From a checkpoint of a small multi-label image tagger.
Model: 32-pixel images, layers 8.
Training: 34000 steps, batches of 64.
Rows from block 2 of a small multi-label image tagger, named by matrix and row number. Rows with one number belong to one neuron. Each number is 500 + 40 x the weight over its row's rms, rounded and kept within 0 to 999. All counts start at 0. Numbers have three digits each.
Before each neuron's rows are labels from the 100 images, of 14976, where the neuron reaches its highest value: "responds to" is what is common among them. Only what is clearly more common there than usual is listed. The data: drawings of small networks of dots and links. In brackets: how many of the 100.
# fc1: MLP up (model.blocks.2.mlp.fc1.weight, 1024x256), inputs 128-255
# fc2: MLP down (model.blocks.2.mlp.fc2.weight, 256x1024, transposed), outputs 128-255

responds to: grey dots (100); laid out on a circle (97); nine dots (39)
fc1.257:494428473499514485481492425513516534593548494455537495518501459428566560455478484490537558456499547472506478484484452495471544529559465530500489544488531521549502517516547591506473532490479430421516539460451475514508476556466422567559495483468501489543541466486514511476532493504525548523494497392577495572545483497534494505446586507462491494411534473484549484548443504484580519520512
fc2.257:466552568535514545542465510489463487436505533506509465469510535446418382522509555515421521542569482501499589513497486555521498480471473511468519470543498536548467485451504472501582507473528501544442483481459512556569476511510566478453431500512436493479453533482496536487463557496575450559452463477448434420527515481537493525543533468490538548508512483433465458516408498473497503561551

responds to: laid out on a circle (99); chain (45); loop (44); dots: nine (39)
fc1.558:468442551396463478444471539465555416478559525530507518491486524468546471503423585579443497498487540564452491441522542532508527507565540533536524536529505505431452513468438487562508514549485450460497532529518513457502516477510501534514484499457518540493489412472480442424431521506506446522543479454469488441472531587544482482442458425533522537488602422494516499468560462544576501480540
fc2.558:476485503462438557508440489593481490485536442618520549512431472538532513482501549514521435398545527554524495481540443494431522494545579437486481473539505529550524510548467465512470512528499537424495445520547465476503442478466519423498485514495458560521530475459489509499478477498481532550548469376564455513544503461492502439521534439520461512433531543455585442482479508521564535457441

responds to: nine dots (39)
fc1.234:605486523542436461480414494529522482501490450525487453522465473509496498500482522491518548489478438484511500578482439466508526547488526509419468512518517504540422475527550427507466468549519458449463503475410455533562557504468540580480460476542503458490528517499495526499446429478513494483473475469510469467476514543533555539500495443534421425563384477480509520468586541582424468525517
fc2.234:450521536561576525539623504555488474447415522453507548507539528439541462545454482522474526436455529564489496515506459476536560444512522547562492520500626471463486417520474455451516471489548488551483487481569521549443509505548475464492489577518433551546498475475544485510532468418491465471456555518475493556447468548483522473558475476458497526483528519452520512508480489465591521476426

responds to: red dots (25)
fc1.760:474533532531524435459404507480482490556535524522479568533434420452510518515466512453512516463510495419496489507502486526529507507526544547495538531518519402503567530504503484530475506481507577492503467467463545534474483509496488578488531470518514514531483472505440475514514420466439527601460435483444534562571533511482518456543548520488558521493497507535466546484504367504504516471479
fc2.760:481449474470502512524601480553485454459513461515484466460558603544534490520466463476452478545481563620469541494541524536501507531519486483484552503475457548456449483501481528410516504463535452547522521520467474480558466475446553493526478533480511503458505535480586581480474555447526465407464470510529497455459446504550460501430446503487448493506517491426491442529483565469520437545534

responds to: complete (30)
fc1.390:404468544443463485517469484472488515482430514495501524458522449510451563555453362518525541456510463518524470512532546552554570420573545451518497564533382475519419519514484463531499579572551522560542493521420528472489481513435520500495577551428505512548531475507539483466496547502463530435489490513524469491541558526498505533504529479478459412558455556463439500511506490516515490494533
fc2.390:456526498562483529528509613501525497522527542501517485482478478455538472472549486491509469458555512486564509481467408555522497580425480546461471475490525551503556560525541423449422487458426536540593520506458476491469480507525530481467541537527567506514428501545421537541510473453502422507484492566454572447470489462469499530457554487459473489530598490484551521441517429520485548462482

responds to: five dots (53)
fc1.100:364475545512467515484551492569442474467545469484483481564488537412514557527513555561481492524461553520518528535528526525434496505537498455500499438475482505541560511600546482507490470501480560477483547539467492523522488522501525497482472447457479507509515462498567507513479494571437540482500538588539530478501549490549460532438499511547445469472480541510425479441496564495515517527463
fc2.100:536485442521499464570548438428557533523516534554442478466452475479566435472442504588571482499486531485496461489505519544494502447495527428443452540476468476477491520498545499449530550479458490510448513489487577555520547461482473583542488547459505494555500473545407511470444460457535488497567520433470460498472537540462509490475503481491500532507497470473501572588534494527548510475504

responds to: nine dots (51); star (45)
fc1.716:462581522480551475392499568571485494526505477538488434542500553545499512582471455540472465491471503498486590527489510457464473526497467498521514506540496443560546488485524527498443561512449483488471523539576536464495486458463480459458457517477549476514575460546494516433511582545485605474464507471522470511521473477515505536485497579522510562537431437542503504520562483487443522482496
fc2.716:520450472532472524509464465452500513459600567505530437535487535542474481510541481492531472586440485458487533476536495547582558494544541534512536545472463509447467525437481414478543467544507498432574450463484478468504442485525485568557591491465433402560505507489510553549417501484525488457486436444528415552447514515472559476519485520505430455495537532532476462533521514483575432590498

responds to: ladder (30)
fc1.123:520449536545446509507499536553488495477517517511494530490525525481568553482479488463493481533558460603490486536515524576514538427546559447518494577574490524481564499466495468517532462519536517527452486488531558481518465458505501546507571506558541480512475555541487526455507459398492425545542420489492494489527473395520484550445546515519534442566534451445514449505443488483443549462438
fc2.123:518557436411548582476472502436501477504529558557587544529531487520495458492508493585502480477441482449529577500462453463476454491393488465562464456521534509556454556465546544486505523452568428489530507500501460467461489456557486516482532548492531503502468519497464479458529537563546495533447526488583544471475530560511461543524476575449436453515560493508464499460546451492469435494535

responds to: star (52); nine dots (42)
fc1.751:495518566485473539514458478469496423455502503504514474512447482424482511529532554452552388482503494480525446453478510516536449443532520470555503406513450537463507479445490496411533496556475530497468493458519512488506546500549429524478492500561504524518502499517492492532436412507472527602489465475612570530537510489527513515474507513545487556533495501486508504440504465600539457522486
fc2.751:534489478494573503486466493494499529468522473557522439537522508553509470455490483564544553483483539534395513557510513530450497507493479503479529520452486431440504514513555556509513468555447522496544506537577519517527506494453583499514507513524456475551540467511486496490519551495451482418568520523490411510470512589424483424575472543527463492459433497485535425522537501489459484495499

responds to: nine dots (72)
fc1.418:447476458552496555469562479501447526469579422511494606481485532509492445555531511555491487457464500501560516534487515550402551534544492454506487487465521521515560486523495499523453467500482455521514546499508478507485508479506479508426437533464474469497518505530462535570531526517459448476468465477476498584484491544491544532494547503517537483569513528489459511513550512458480473515462
fc2.418:426465513571549519540550497533547529562431515464459423441506470465517442568498530522554484556434526577548556469452545518461542530512459451451489421509486510430608485525475491552468468476433469534472494527527510499539456545509500540458465544482521519475538431416451498494560534500534529510548504519489482545457430591452405462522514451482473534498519535499433519564467503457529514551461

responds to: star (55)
fc1.285:503556466490471541484548518580564497411465467589569519406516483503524531538402516393492573480510492425526475497563477544464543562493540468528448463530488448467467525489471468489554557517477532500475522428465526451490470503455504474543527473540434462517556445486502529476479479484566529537454551460479546567504596530455459600461555447522572523538509474496496503424513508489505456536489
fc2.285:540503531553542531431584508498545522433508510496499533459441462437506529479453510550469517434454581486504474543501570486508453559542478522448417524415453507549527505489490530468500502470562523540497546493494499525599528561443517460501513467512491483519456512448492458517516485494516527527556447488586536438475421583558591452462553476471463511467485524495559463559511567531550475550475

responds to: grey dots (99); laid out on a circle (90); nine dots (38)
fc1.148:522450477478517487519467441482591486583505498450462496525553461457531505470504494500515509554545518462504513485504490488473565537513491507537470512464532525571500535572517515451488503515450444454509574473371483479514447512517514540542531509524464448554507444508534454480533505475542493529492492400535497549518511497562589493474536505498491521450548502490529501532484559541527497548522
fc2.148:440569549491548517513526486514425473420461517515569517476510542499481483545476575561471471514510507546482584475494484480566435487488484458467584477524495506441570460432460521488495481463540519593473460479550575576535513487486504493474467493531526562410516552486474462503529534508487443473461498562483486457481454464459420464531500562519551543485422438473394447487512457462497500564521

responds to: ladder (33)
fc1.509:481449535510491439449492481541522508556510511475529557492551507563505569491487436534523481560476491473460502521471508514465544506580473471573521455466487558533506552479508496513509457532513574472512471507395511502541486439484547505479531449495577519549448525482537550551524512470479508449471445451427446484585529547492452473533424568570505477456602483505456505479447523513486493456481
fc2.509:455503505502559527543461506454478559452557531566518580526527503476526446547590478514443525465526515529511449455489419478489491496480520462504441487512521399450488534463555495531488588480521412489495548492500533479445471525567418488516502558459488513466492593529445485449483468536545430545540496512554543520494507441541557502487502567550455493563492443486556446451574541511476451507579

responds to: random links (27)
fc1.352:564522514431555572382496420523544511515534472504465539556490480585469450526456534551493503460414463465530491590471505474536514499524509503454530496485513551524506481457519379500479528513548520501451494530516428491551490449511483483461548470510524557575448510502570506420499438471501535506448464424463490489500569531514480534541491513499494574505514425443476474441495458505502563476508
fc2.352:569415530520529502474448485455451493491526530506519506473517487491524499430561497497458454552572469487508481426513539488491532512497470534490410483518512518517481493467543488427546436520484536463534522500501490542523539506461474464516447509490536435442530578489504562469435524482531445488490489506589457485490490483596509511483501458522404484480503443506563486535605516478477490507498

responds to: nine dots (44); complete (36)
fc1.271:506453560451492544539517435485523489500438498516518544589540510534480563471528604488499462507536519414485493505516555479523530518461462528481458505491491551467620503497538478505550567517430439485548489478498559490514462504526458535529551507500524539462523496513468478475498482463476514506462470437483527487492507456438481461487515462518520498451477456479511513482493458502511539615475
fc2.271:565446441479526435480529560568479570503550509487573468444501565439495470481405410467439485491446596577537477466506533461525445491551529415554527498482517454530481472498508447519513455465556514496504505514501554472533536504522595491474457588515492484518478482462554526501480483542499440503499530559506475510476503508613531458516441546494489434548520572460472483480441532506508506432481

responds to: five dots (39)
fc1.526:428491537502481485473404478563481453486601492492497526486585476449508518552453591534501453468465503545487493392483482524562460540574549467501568538534489532407470520554487483500527501490477488474518571488441465487538553477516505494506539502460447539511483461493447512359433473546481381515527446515480506479540531549523471489487422452583564522503537464539523509498460491505570483523562
fc2.526:477466515491462544489480480577489579476565482528461479415475450500526477474515543517559454403497544551479505527550498509467534445530627401470463488503547441525521497486493550491490528559437537396511472510518529536469430518407476458568542505492554521526513407512481501526467435508518519588515539470569501527516470432531462474495497465520443481456490540469528438530491538586537514473499

responds to: tree (35)
fc1.249:476470498522456497548548434498479511523550501468552545524517493485525533543542488448446517478566538512506552437473548533484488534515560486464542484468490530489469536445467451425495572499507492464534480520477497486472497514460500435499539493465539540483505389534512535502470492539568532560608542434496447460470464441514486541589521541485599534546492489437516450435538505561434505497486
fc2.249:643537448447514426537558475505500449464439516478442533538430473498389534440488476501557487497454495475473481512465468569497497481486537423407468536498476474451482536462451511558531526469497510427487473488481464541456510393516489443520491484459468475488565491473523542480481499451518457521496505486555515505539485514491538513493569512494520478521478496534504508462602488483496577525507

responds to: laid out on a circle (100); eight dots (73); tree (30); kind: two groups (28)
fc1.142:508469509466531506483429501449517505507458497504487532573550473453469497426533452488474447401496502555564470498545513457477511519457488520525420421518501511512518532475500522435411493531479485499564484486470413504478503457510479517510463488534513550549437496496515459480516528518530481543493435561520530523539470476496464550499536534533582481477490460475517473491547518466518541535527
fc2.142:549488424516521550457463489546468454543488493551482467528511519554528472513503419537405555455504475607516457458498542482450543444490457498517536463466506497539454546471504495508481499482470504574562476490469447505447506505491545575533440542528471531519451445420524530468507507522535533571568515484510556515493415508545488575563556464498584470507512564538511439519500443495478553526441

responds to: five dots (40)
fc1.437:432438511465505479581472447434474493483478478424486468502497501428546458473424557472487510537489489445516493530466463481465529522525490524455528520491500455506562484490482542466479562460471517444532434482531529494489556535418538528447525511435534467524449450490464514513512428485539491508505522528486452523539475536512493477503591531522435477466591573511533510462436477466508497530487
fc2.437:488536472529564527471428420434572507576448519507484523502518477464440507566497428446533515532475488460543474411560512517483481531465529505503475499510482548481487426499537486471477496542528484505496481541531558523551516461423503520513483416484487560503545510536489548527523469504454507478489455531446522505487487497452563488563500516522506513573481476437563510547460524493479529523556

responds to: five dots (63); chain (35)
fc1.574:506439541556458494510471498438467462520426466507508489574470542469519488515386492541424435441458512497428444534420517561544568505468522479404448546513488498539490491600548502529522508491467471573476575478505487582519465465448481524516487477399540522523479475526458531457467474487487452499504476508572503445441455442539535460543515495463483515449480545524553592463483485471621487528486
fc2.574:456524501552474523461467532562566499531511515521507484446544482494501483481523590499501462527488576611507486533543494464441549467564510546561569567468523492480471472474423491451528559540517537448542538495450513494467496447513476453481467550490513546521548461532559523493516504467411487505488464511440474443548483509413511491484504506554515402443515514476449553514455494525561555431518

responds to: nine dots (38)
fc1.628:527420496436529433525478481484476556501576467575478572501470473461476478487586512505535553500515466441511428534454477474515502548414526503483461482517479525557495513579504476442538454457500365491521482540435462500437516516449441533528497464579527507550494506552440535499535458521500528557442491452540499489467520475500502449478557494427488511441550461563530534557531496523505479507475
fc2.628:439496536553506518490524468543524468527443490461507448500510542483453445572390544503468496550453549546479554506459530526501528503507484541489560519531430429495482586445495515526532553522522487508427506470421505472552516523532605514429495497451487561501462464427540512518445560530537518493490441566411453467561475531519486524480470501530537490523511560425418511462422469477553464558548

responds to: laid out on a circle (100); eight dots (78); two groups (52); kind: tree (29)
fc1.151:517464506483475589479411453487523499485429519519435464521555455500484460526474435519474471443496503590553503530581501497463526493473460519567437455513496452499496544505544492485413469480499492530526491544494455509436483538468481477543458452479516567519491460534529440539482535463517460627490508544561563478484490516546570540451475460572565494458477556461483485518510536512528483524472
fc2.151:535530472459567530468463543504448492510525474568464473562478507528558504490492433487430495474505449523486491469530603496472612469507488521452494448492538513513483550526463529458503453476508499474580426480505513526510502527537541516522476514522487489488512468456529517516472550470541552528547604512541511512513483495530462599560513488504563526477398485477517544523497488523519587493462

responds to: grey dots (100); laid out on a circle (98); nine dots (39); kind: loop (30)
fc1.755:523426509491512514526498489438547568542460510504527513502544486528574553515498444492525544497536482508417499447499496515444528471521442499484514481475542520577488577502546536486542554523497434458497567484449484486502441511521516512565473506485442443526520410448533484458518510500550507516556434454552491495537427545539536541435564470515517545451533438505557469501485490531554515559541
fc2.755:463544505480448486448525493569389468515496516433522516457475565448471525459449506536483547497471521519529507532494454477492487521538491478515491492595506484516514479446456493511509451487551510567506491511484589611522481575468525496490503497524534530478515561459510473534494494556522482472388550461461546503505498501481520502492530499522459495509439488440464478567440443521496512543469

responds to: nine dots (42); star (31)
fc1.595:487452463470587467514476491502528461558486484495502582551512431554542475476455443438512457442514515497516499432511473471479510549500491487580463476491498496486535506567573514471518540497395536437508520494405436515471437502484526555469538487587503546415497483511482491497591394490501440585483464507472466544519503509484566492442454469517478509534443484509475537482503534551517542523491
fc2.595:505549570496512516467523473581393459444480560552583487496484535503500516546536575581450584492445508545500503508466480546550511492470534542454614507563496480452516450417405513490507481561562499540475494466521511517510507558559548482525510504473476472567488449474516499509394540467452590429475484506518506458485493517520431439547500522542502411427516515450532506494456410490532437494523

responds to: grey dots (100); laid out on a circle (93); nine dots (39)
fc1.670:527462472512494487527474421470597513543463481486510488529532461481527510462504514531506527484521533479501459484511487495471565530525484490532485501488549495565472530500534522477519514546463414485491601493349497562519443519509509549537489480510451449537497414509570450479515506506537530542462493381531471551491506517575547483463559465474467492442520484492555477549495571525528511518551
fc2.670:435548514522531533533488484509441445442521565498563563487516575553492422543505521526440518539535490521490581504501503519518462496486493515478561451519496529486527467445481537494486503438537511565537466514527522516513480482464547501476483484492498530423548547488510534510481563532573448465469502506456504435551462505459489469544461494502531538503453461437375448502458448512481490601478

responds to: grey dots (87); nine dots (40)
fc1.204:537437480480485465537492447483570499571500518501483510522538457450560515466510504542523502524533537484500506497531479512462560529513485511536470497491528487565482519528504519428511499502462451459489574479388499506507457537530524537533555533518457425547477435500564464473519493476553525526446477375533495537524522498571540505451534482486480494460527495488548491518502541553528519542530
fc2.204:444592535481531537525503501500419453408473522514548548471521575477484461544476551541494482512522508540488556467497496485588463488478501463457565478514509494466574477451471509474506519487526493585501434492531547558568503483439527521478438454508547552428524555493463472517518562496515436473471500555460478453488467487470442450564496546519531537524457437493377460506473457480491472597510

responds to: grey dots (25)
fc1.118:470513498540553469470486501476442502483562585466521578573531480476525551428419466453497563528524540484462565459498520485542503422497560506496487589574480471429529466528472541503492494508501491451508537530458465518445469508527453469495583463557492461528542479496471522513527544473483437478540456479578508468550390489464564533513500530442489482458468460458466498481529549556498499522524
fc2.118:513412491432468482525480519548472492503486476504497479489491456474499457532470491554588539520572484460485495459500509514495538536453415501508480514428463531521598468510527530508577481596487476424481501485446476494488568510468539526533513547480505474517488491433393490473492533569434527573426506467489533530418535471488571472499552491555482549551535461540440555435537539511497540428444

responds to: nine dots (40); chain (29)
fc1.56:514543517520530488465493425506504498491516480555572473536443454468509514516504532573503516466532534466546510458520457527485543541526564586559522607575433508495513521524553476576483532443470550510496488451478516500464476493473511518469640502577451475507479468477509521471534511374492534533487474515516512507541473547483520534520518593560511520535495476476443480483455476479474610524494
fc2.56:485424533478498474544539530534483538509537526420514557535555552561517513479528471406435511512432518565486506494432550489555482477498457483452536448417499437454503473478395532439542466509515472495489460524523537461560548492530509501500402505422498497529490546448493509523472496540508510432537475448486506473484490482512522509464510493511545486454540493495519530525483511518519381451523

responds to: five dots (40)
fc1.61:517539529475489464475532558548439521487472460503526532508563493536479518537440462435531457499478587526525518562421566577533527554528455513527548497463493452600546507577512354467526447457471541503464516584518579531520531487473489533512508427473496526481449454450455465407491481524438512479532530525548542527506528485532527525457453519467472461456489465517438510516474513537532464449545
fc2.61:480483500540511510476507504477472519514459501537478441456501509480429518518512513598518489483553505455437488436561490589458422436488552490359492527460514521548529537491502488499440504489515577572466451484513527562530454538482535453515515544476518565495537389539472521513400426514554542456521477578442465468522494564513481563475436569496463555561476518472494507503513595553507538497464

responds to: random links (28)
fc1.515:479513517520530500571433525475499503483489462480551494581484448481514514473474521455429495453458430441516486511564463534591564502475619536477566483438486492512473454495562467534529486483543463420471590487525501468532521543551447571490528508493490570487518426471466484502536452510569559482513397502502467505444506564483519465574493451513557487445503424484455509439553518484451506577485
fc2.515:470493526471522500547625457538473439510520498479533542463434509504476460596505541499508491418467617581509477560505497529467461520486573479536458473539567508495484558443426499449565535484510540430498426530461520511469467522473579446450475490496442494421487480533559536450455525468459487478470456494493523463490455448544473522429515501499515540490446483526518424489486499590515501458549

responds to: star (39)
fc1.31:509474560496474390536453476474488491429465432528429484528553494497550501539482497516505436446411485495445542491432558561469516493471591582472552515500524511401506529552475457422494489496481572542487507516525494536484431511518414481458468540506474519484461437531529490522489512483544507455525397514520496540473449549508516518498472543526471521455451523584522484413461551504465508516560
fc2.31:523548473474549533490509537495465546584494463468510538503503503486515495547467536449458502607427565565462478579527492537514477557524486494568550484479487526527448507566450481525464585542452501513577449479471480446471512490505530552472452461483527506432520481495500579526572529461424566512469480496538492439533480543455492478501510478540578437552515490422433519478505538566551531480457

responds to: tree (29)
fc1.686:466418497437572455506418510584524508439474519508500471476521481506508476493542491532501490487482455506490499426511546529545500492512417467488501581476544503523526514488524450446462549462501481475502577539601462497487544451506493486562479395457487446551468438529500475489536451480454485545491507461457500490522479502485506473422500561547484427470541449539548466463504498507466513487533
fc2.686:513568488466474480549549445455471500570502489461466538543503499522543514475455471487471520573481521388489426526464463586476493528515385522535525523514520543552384504482476561540428491524442504482537513457456540586502466556502474571493502594502524463526577550483475504541516503500541496472488479533473483500490526560529507499538529495490531470490426462437491462526464486549522501493525

responds to: laid out on a circle (84); loop (27)
fc1.179:507460509566517560464502469522494427521484482507520539433517549495499536530537449433444558499568489480454544607492540568472529501559520519541450507474512510535493499444526457528511538578496535498475455410520571515496472538467508458521519466521467533527470535496489478503528437444540474549576451423525571443461460460473524456530506547507515453515462448492466476466566497501454527494535
fc2.179:560487488523460533513479459512455499566500507516512499536547495545476521529519464482513450446523546420543521480494554508504484532548442517459482462509497482474457486536493490525438499527508458513535477521463557528480433573513527520492466529503539508469503502455497418540527472586549526496521460475474583474564499444508454505486506457505562486561552440474502434467502481546421507505538

responds to: tree (28)
fc1.735:488506497477501478476540500530492499516464522469497500600458608474467511469505552546478479553434446514557494466450539541483448550565557523533500485494449430510568477578538516532485492590504545442435486452480466449530449527495538503462544505469561502511493534443491458541585505443486474448562473517473501423458534462481556556555488495606470467515405425482419459527425485503518493506507
fc2.735:505434431468526441502525530434495522509524474536508523513491461540551481478513482454542585494580561419498514497528486483505518494480478474503517534531539539452460512509483547552537470478479448509503488487480477486452539504476481424534492499583476498502497449504481499431471496500499510505501539511486507506534427454520399461426549475468526551515536535468530548485582497504513512485528

responds to: five dots (39); random links (38)
fc1.25:551442576527481463480397517506567480515518505512494515630449489468532530443579552485507547443466476524528549530463457535546511537513579526513435503396472555455477478490497442566503503528522448494459493491419484481534443487503489588462553472542500489477422440512558535520514506494558562460496445500464495515510517567540467489514455491519520514469594479505423549463467483537459484505517
fc2.25:486562467493500538547603531511409449487516518479531589462503479492434517531405504527424436463496563563510466512539494501472526499459604509518497476603535425514457469501526470470543548520494522494470428525545475551473477540515504472522441522474462555466574511476498491467415531508443466517512517471491406463479463461517511525511532498520498448583453526519505448446463534559517537517449

responds to: laid out on a circle (94); nine dots (52); chain (47); kind: loop (37)
fc1.237:492479493429534474515457477490544372517492540563536549512503491480520538471462598543503445468555511597439511488548426531464498520519590524577511562571497528454453496529477509506503557517485509449441543462467462450490506455535486585507520534519481508485466473491526463425423504432537453520597444512475489496495526513517512456410461457576533479535556471478528464479508468498549476528533
fc2.237:511466494432462501433468487604448552455546479507469560507444494514524506526527516461425429403506570531552468463528517522451511465514537497450466433557547578547560443492435496487513444498517482515580444490594551486493432514508500401499461475466455544565524496480497478528499538547426503528531467406534478479494471441525485445474499442540482521490487487507554463489467507538523524451507

responds to: star (28)
fc1.60:465496542478507456529564430500528477454507487610505528547533523495502538474457566472529498513505515610503552423526514446563496472476523534494504449495546524470493503538557508494479489493484534507518477448450502526501500477382515550505473494447491554584540400520486510531585464508456530490551489496449474514375463435500428468470511507518450495477571531501555556458531487527576465514453
fc2.60:521476476539485499484515571569517592497518477497520451498519527456517465488518427531461452534467568495449434472482423452415553470447461441440474512504488505502555506474542505444494550462507574538492526467519517565535554515513503506507530524424556460537606509520468534510393492502498518514463558478521533450501508525537536513563550434483522536525492492431518535523542511560487469540485

responds to: tree (31)
fc1.550:417441455507504563471509488438501537506483420458515516537512553469456502533545488512517461458537495508528508510538527543525475499456534575434449515453463508579515477517489434545527484495511522530556482484513527532488523532499550457519568529414509450403479520489470444492562550518501515511494437485497470476511567485547521488521418446522503544524466493472475486477423558601483529493538
fc2.550:530523546477511545570510472523533537510492418476493453475518385503558493464495485495485523469455484475586537524470561501507453513461565461512556474521532467479448533458536454511494497498423531440501527528476456568478474510515388483534470519474482453553532509483505434511511547502541489483499503496448508527472518593540443554508508555504503542411453404506504492528550490506532485533452

responds to: laid out on a circle (93); five dots (64); star (41)
fc1.693:455516531519458459504476464503572507447510558480518527523507447480474503490439474540531565429509480455487517509545455582501534482476468520499552505435465482528482534515503445439526553524479447477518523519495498521511517500554436541534586403539562504491455431495463435523470498538509571539502511486463434503502533453476497530488572500503485547468485548518525522547460512489481424559522
fc2.693:458481488504557489510525497564545520485523467526474490553509514494468454487506512486493525491499504412525501490458430459545507446460477467468547426552571485498512490550465439484513503517464464516485545424563543506507541519447498413531515537454551541539492530455517500457561501474453617458498453381480525537461513488440514526505481432477524520496534516525453503458572569552502534486459

responds to: five dots (40); two groups (29)
fc1.561:487477512456450451511501508489382510499473477510490515504489491419530503516507431502461598550521541473457474510572522534525491462533513515558546481521486517484484518520562434599464487509491568511515527474478507544522496502431526498541544554415434494517471469518457509535489507440465524421501471482497463484509572540511519481488517457467501456486482467503425537497543522457549430458529
fc2.561:478485582442496526539516531540539458514528582534466432552460499431528542477506568483425470502504422540506556489437499497494477514520475462492406556534414443423566486514495514494491505494523497438515533539500504409503448512544453474482450515535488530475474505508454443546469492467504525497487506480462477510453493438501433553590521569514478510503551476547484503518541569577487535491553

responds to: complete (30)
fc1.559:451365488533505550499488488535466499525453468386546503552471459417481502543469448513503487497494546494475494517507519494484494476528497523482496501393528422539480494446453476494478531518490436511503487490527559398424537505514567469522516552465519559505428395512574478526450526471447484527448441451447555512489572531495548507522507452517473481482434455481506532445440565508515510482526
fc2.559:528547465502447482518413450520477512456558491550431553474513447555456548475524546547518505473504546437498477515476457524534439546558522467453528543507450519543495450524499561479467528512450556508502557497468470504519481459506433536549532408491471441547525517447488481495514519462558532488526472508582481493494480555469419467497459537487556524490525488570511457482541465485502481542465

responds to: grey dots (100); laid out on a circle (91); nine dots (39)
fc1.172:514445470503514510523487415458577494584514513457489490505549465465578517445498489503536539513548519475491498464496466513451558514514472520563473494476534513571486492545526525449521483490476455462476595466389478494532438504504510542536504508496436450532507419468534455478533494491535525544470481386534487544521501498569558494454531472474487511454521489500555475525493525525528521540556
fc2.172:449584556494546528513511510496430473420479507487567510465512547499455466580464571550465484543540513513486569492513487502553434483459459492463557498526504505462533481422461515522507507474515486565487454500500559577542497504440544499473475473534554551428519559494461472498520553504536453499448488542460458470522504493454476477557506536531552542525436434500365435519464463490525498571494

responds to: laid out on a circle (92); five dots (50)
fc1.378:493501523533469445572509443438515555538555520464537495521523476485489571451450506488530511548434526431520486585584472527457570521554481499534573459506449462529514473453459446523513501476554486503537494557506499457440454461573564536519515461471558498564505467516497498570436522553474422489517466540461527489484499501467493555454477512510507461494498464504498484516515546478507414535510
fc2.378:485480521487473544436512535534523498506443461472492522444525487491542456488497462512537423430490522537494501518520462446516469571516491519505592510546449441434541479536511527503547552509527522437525484459441445466479487513528553561461421497516534578521454437540491533531477405546477451476465523476486514531494652508496519505511468556526507505573517437486472488498449488524453489540444

responds to: complete (36)
fc1.627:477447548496514514563552512443494504470464483453466500561487443508563491496468506529480547499534618442472505518508530478475461569516478515494453509480520380550478527480516509476478461513505495509516529560446536493579468495489545522507547522561600534524511518554560547471461507493434487513544479451472517484518523509473497529509501468528528538516471426463533476509558497451467482585474
fc2.627:530609530439433441501536493525487498502473477491475464478510565555603556556531444537483457478494453561532530447478508463556524476505526520551532532522489524455460463466495500582480491503440552451449457487502461472499469506522497466454499469434430452556499503511500477525493493584479585445420560504500509552509454450505547558477507514459531420462477500576477505489553486519514491480443

responds to: red dots (33); star (28)
fc1.539:459428495450599493467449539561558461463481511516553486470494517563501475560537490532517495478484489483537548439524550525509501516493438457502524601548523506461513547477553500453483505495497473428444545557576443486482567450494521471591528401454452465536499437492561478474520486460455467551518487446461519460486509523482477489421520534548479460496519457552516475417526531497483497480511
fc2.539:533553484487418470588504461457454531576482500440459553571489523518538479457471474444505559536496513441475454513448418520448510522549445542520487521523543497569435511463454532549488487493463517521559503451444541535499454535534464557448489605522535452534576538509423492524517486526575507433527481559483498536528508526507541489520476451494503499475430484429473486506434494495523487506511

responds to: red dots (37); tree (33)
fc1.225:445412489425618472489448494536461462490513573509488506523501560546470478502519490504549506536524526525484509486496529501524510559468465466489509530501499520475496535447504489478499491519491492443473603502554426468468542486461524400580475444451479484543505427509514448431554470451511517474427468459431570455494492474505458477402467550562508509563562514474517516492556546484479452467511
fc2.225:534603509557466496509535475438477533525534486436494502525474474497506477515435462477505511546447480436487460563542386522495532489451438563532533439490542542491444477495489558524479523488490467455531500450479563497548549523526492587437545564519539404460522610535462533522512473520579452502558511565477467511541479562469551458519491464480511489512446489455501448465439525508534449489550